{"encoder_mlp_ratio": 6, "loss": "l1", "init": "orthogonal", "learning_rate": 0.0046, "one_sided": false, "max_grad_norm": 1.0, "warmup_steps": 180}
Rows from block 2 of the decoder of a small image VAE, named by matrix and row number. Rows with one number belong to one channel. Each number is 500 + 50 x the weight over its row's rms, rounded and kept within 0 to 999. All counts start at 0. Numbers have three digits each.
After each channel's rows are labels from the 100 images, of 14976, where the channel reaches its highest value: "responds to" is what is common among them. Only what is clearly more common there than usual is listed. The data: rendered dice on a table.
# convs0: first 3x3 conv (decoder.decb.0.0.convs.0.weight, 128x128x3x3, each kernel summed), inputs 0-127
# convs1: second 3x3 conv (decoder.decb.0.0.convs.1.weight, 128x128x3x3, transposed, each kernel summed), outputs 0-127

convs0.32:270567523501552470546479447451516461502455448503513412496469459531461363534461573505448452464443516521510475514466542507440506449514504473498506475510501490494439482418473523489431510412522545438418532499544470495574507482503416464578505523473433534505557486451506461445592550515492469402501548374445470494474578443546555452413478473567564565557464468516490503502554544498435494567493
convs1.32:603433507490403485542514516570566545520513570533485521543537551487528608413504434483468515486501517504506535419504533467570470587550479528541507550483483482499517490559504440544548508520419509518578491482459555518343473532518569440437468464449567460397468490539437432561459449470575516515436478556571463524574479539407520417542507496422464435472565580530490440511467508398557498401493
responds to: teal die

convs0.106:470494545497476496547463566537565515507546508506599527516548504497443559485572488499507519565396561441503542475560431532507527442405501474471480453540528528559542495537534503417468509532474457445465587496429544554548515484505505509476457494550472535518611620525508536476395601544464500511437507530515490462524441577469426530529450597470573342527551560579551574570414463570522419492509
convs1.106:605525455513455511497561386419367408447429467482429535437474359576560466516463531526499492474588450591478504576376548500565521578582480484490481610508481516483503483511471477548477543486478560518464506522536461500508447503513497472454501485471518523495472416469550506488541464446514529394560522532499590576491493503545505551425444522473417499476476507410422472453551556456454535451516
responds to: one on top; red die; purple die

convs0.123:569497532455485553515504494483457553539464455428494465488459480555514522561547348473480486505486395503539495422481485508488529510477512543538518509507484560533456473524504499516511500491486428509150464440467468536487522473507444564426462464502508524497469529483492461512521431515451499540412533480441487522470468531473423500513469501451522419523464557548526527541548490532488496412509
convs1.123:457493507521525444534491526507483428519532502501489544512535459524496539396482622560480504490459562443487524549493493578543570482458521472394548500526455529413529488429547552411471498486525529538758516425403562567533487448436563497545527586570529460463513507467505481479509547474523503468512532546565517432535546572454453404473545565508488413463470490482500490507429506491526511571470
responds to: yellow die

convs0.77:505495530478498519362370572448489537590526609446545481513289470477464474450516455499507453418485471486547484502510444495517454509507515498519453568539513466600553420519499468521543410502573500506467479409456428478475529463469511399560473498518588508491501473516492536510500477506397434496460454467512451470442537442505494521522593480466519478442550519374526495504484465506458492408436
convs1.77:493510481534516526547617371557507539481437518444481546529572475488506510552523502452464520603505518471411517447574560462467552474524469541480526471424496490497486543421452611419421569539425452465501535472586483490546489525464503507464578563494500536450412510483520284503465541479501535495512537587483474532549486546520535471610463482584498504494458448493443430517507467416569519465499
responds to: yellow die; white die

convs0.44:528490456557536570578424483548513508583498436547468530495574536506551418518387589501549486529514622511476524601499605459449501503518524563495510579429529469397379606541492505469512514441475418501622503495474463521530461398515652530435493465509489459458514518515472455508524445489464511428548517507464486485518480569457500556472502537525544521495596548584529482478421527505499471530512
convs1.44:622529511488556487496499446454501558505494486391469536519526620528438515686539456469424470502498438436499505410556423512504494520513437465493456490578519573519526467477543472519477522458519540416300553563493570589550543516508504480513494455482512482543526514495502471426549509507506456577549451491345528533537527514513565432589463510530458491470478499486468505528520514478491480478446
responds to: red die

convs0.19:474474476459465531533520475482483494549490565553529416424475397505448511450601481552564466573548493451495443489470462550563461480429460509531439545521488479512527423440503505435603472514434480468470464453593514490509528445458395403417415528490514556553512515470538316440467516461569615497545525418502429493509566502443475542546451477564437510538494436399549502502467491476486473475543
convs1.19:563455519495519507521517496513552538498511447428541486575538614498498473489426453453440508411485463509449541428516542478485552501531486463509544501538505495488433498497530539551407504528509514506522508541377554516323497549502580533528520454475543432459508471491521767535562501524457460469452495480566526489540438470498543476379513520432503474471509539531488493472528436461432521550463
responds to: yellow die

convs0.103:492505523471386617423565516447571560549509421488617506529553502426508510498429482500479472420495460447439507490564498471519546534505542483527454424465509519500465515573497488467490460476480483521555497450531621488538538664533535477569567469530549504561400449445532500555475477570460528575556605524505432502495569529579551479546469457531469515511545517456584415451445462541563525503420
convs1.103:529429480530594458551451523539443390472429501575493549411434466502515458484576489485581467499457524490582522539373596493471440499479429472487457565554496447476508542458499481565551477561508551510437542589531472587487480469465522573450399530427495493436490549548459530460484469437577453458426389488516525386504457495447487486586608498459526444518476544466421500484563480443491496488488
responds to: yellow die

convs0.114:541408500562481418452342438461611561501507457556452521443482501440431430529433464467409528447501510538505491429457605559542378468498522537428550454473466504447501505436492467457507493505486524444484477512508477485503436484476472548492560397419434424505486497514525428450536467458509495492472569468518411532572396508497533482424448418404499557500455543491549479492435446429542514465463
convs1.114:413585549467542534476637560551466510544506508400508470503540508449484472465474553527603441551475459523487481508533459435505590489437397533478507521513472473491464416520497575570418538518513416536586561515482486532468506498563497472483488566589539529428472525478528617540495524549474509418493470551624543476378517416560471478588474519529449535503474468440453525429495421558459479552542
responds to: red die

convs0.76:512497497494583504499524495429538561525547496588591508492474528416561527496568515551536459473494587420417527458598536497498482484505573440458464498473448470460456427508377503546448398513527501553481553446503489457503543544471433536500453577548588487489545452480501571560560540498426449563497612510514510449509467553517474517508563538510503568422451552475396428488397530546473585586402
convs1.76:393510438540419454434553499528555517536518490518397565465507465561572489476532521449527508520601506576547485525455525541523442577448468510554485577554580482537500525429527459415580537463555561470514451485505495554551499477452584578502609459481517462573483529434499390474592487575549478473461357517449569556511505482487584512472505517478460512584536501484567560523577483518539476423546
responds to: yellow die

convs0.78:499532524491507503563475538533408544455500365473374494538565484495495512489454452542514542526514606598486505469473515446455487508504492472518577459425424491542530508501476507441473428507543503419524364465527431499544544505591452505481497524520488543443468486541443556539600503496425475542524521591506564502574486617385477491533550529543548442578422555527411557543486533502401565519512
convs1.78:539524534464499471511526485520530500521442629519618474449490524516582527422514551442416495491533451472512477512482444558491541458516518560545462564500481503497470507559485530593532538506428528494371521532373613414406485451363509482474441504515506412617523486466531475486512445464544529413437537460444524425451581436589499474506557503472496518462526432481530460467530488518604465490510
responds to: green die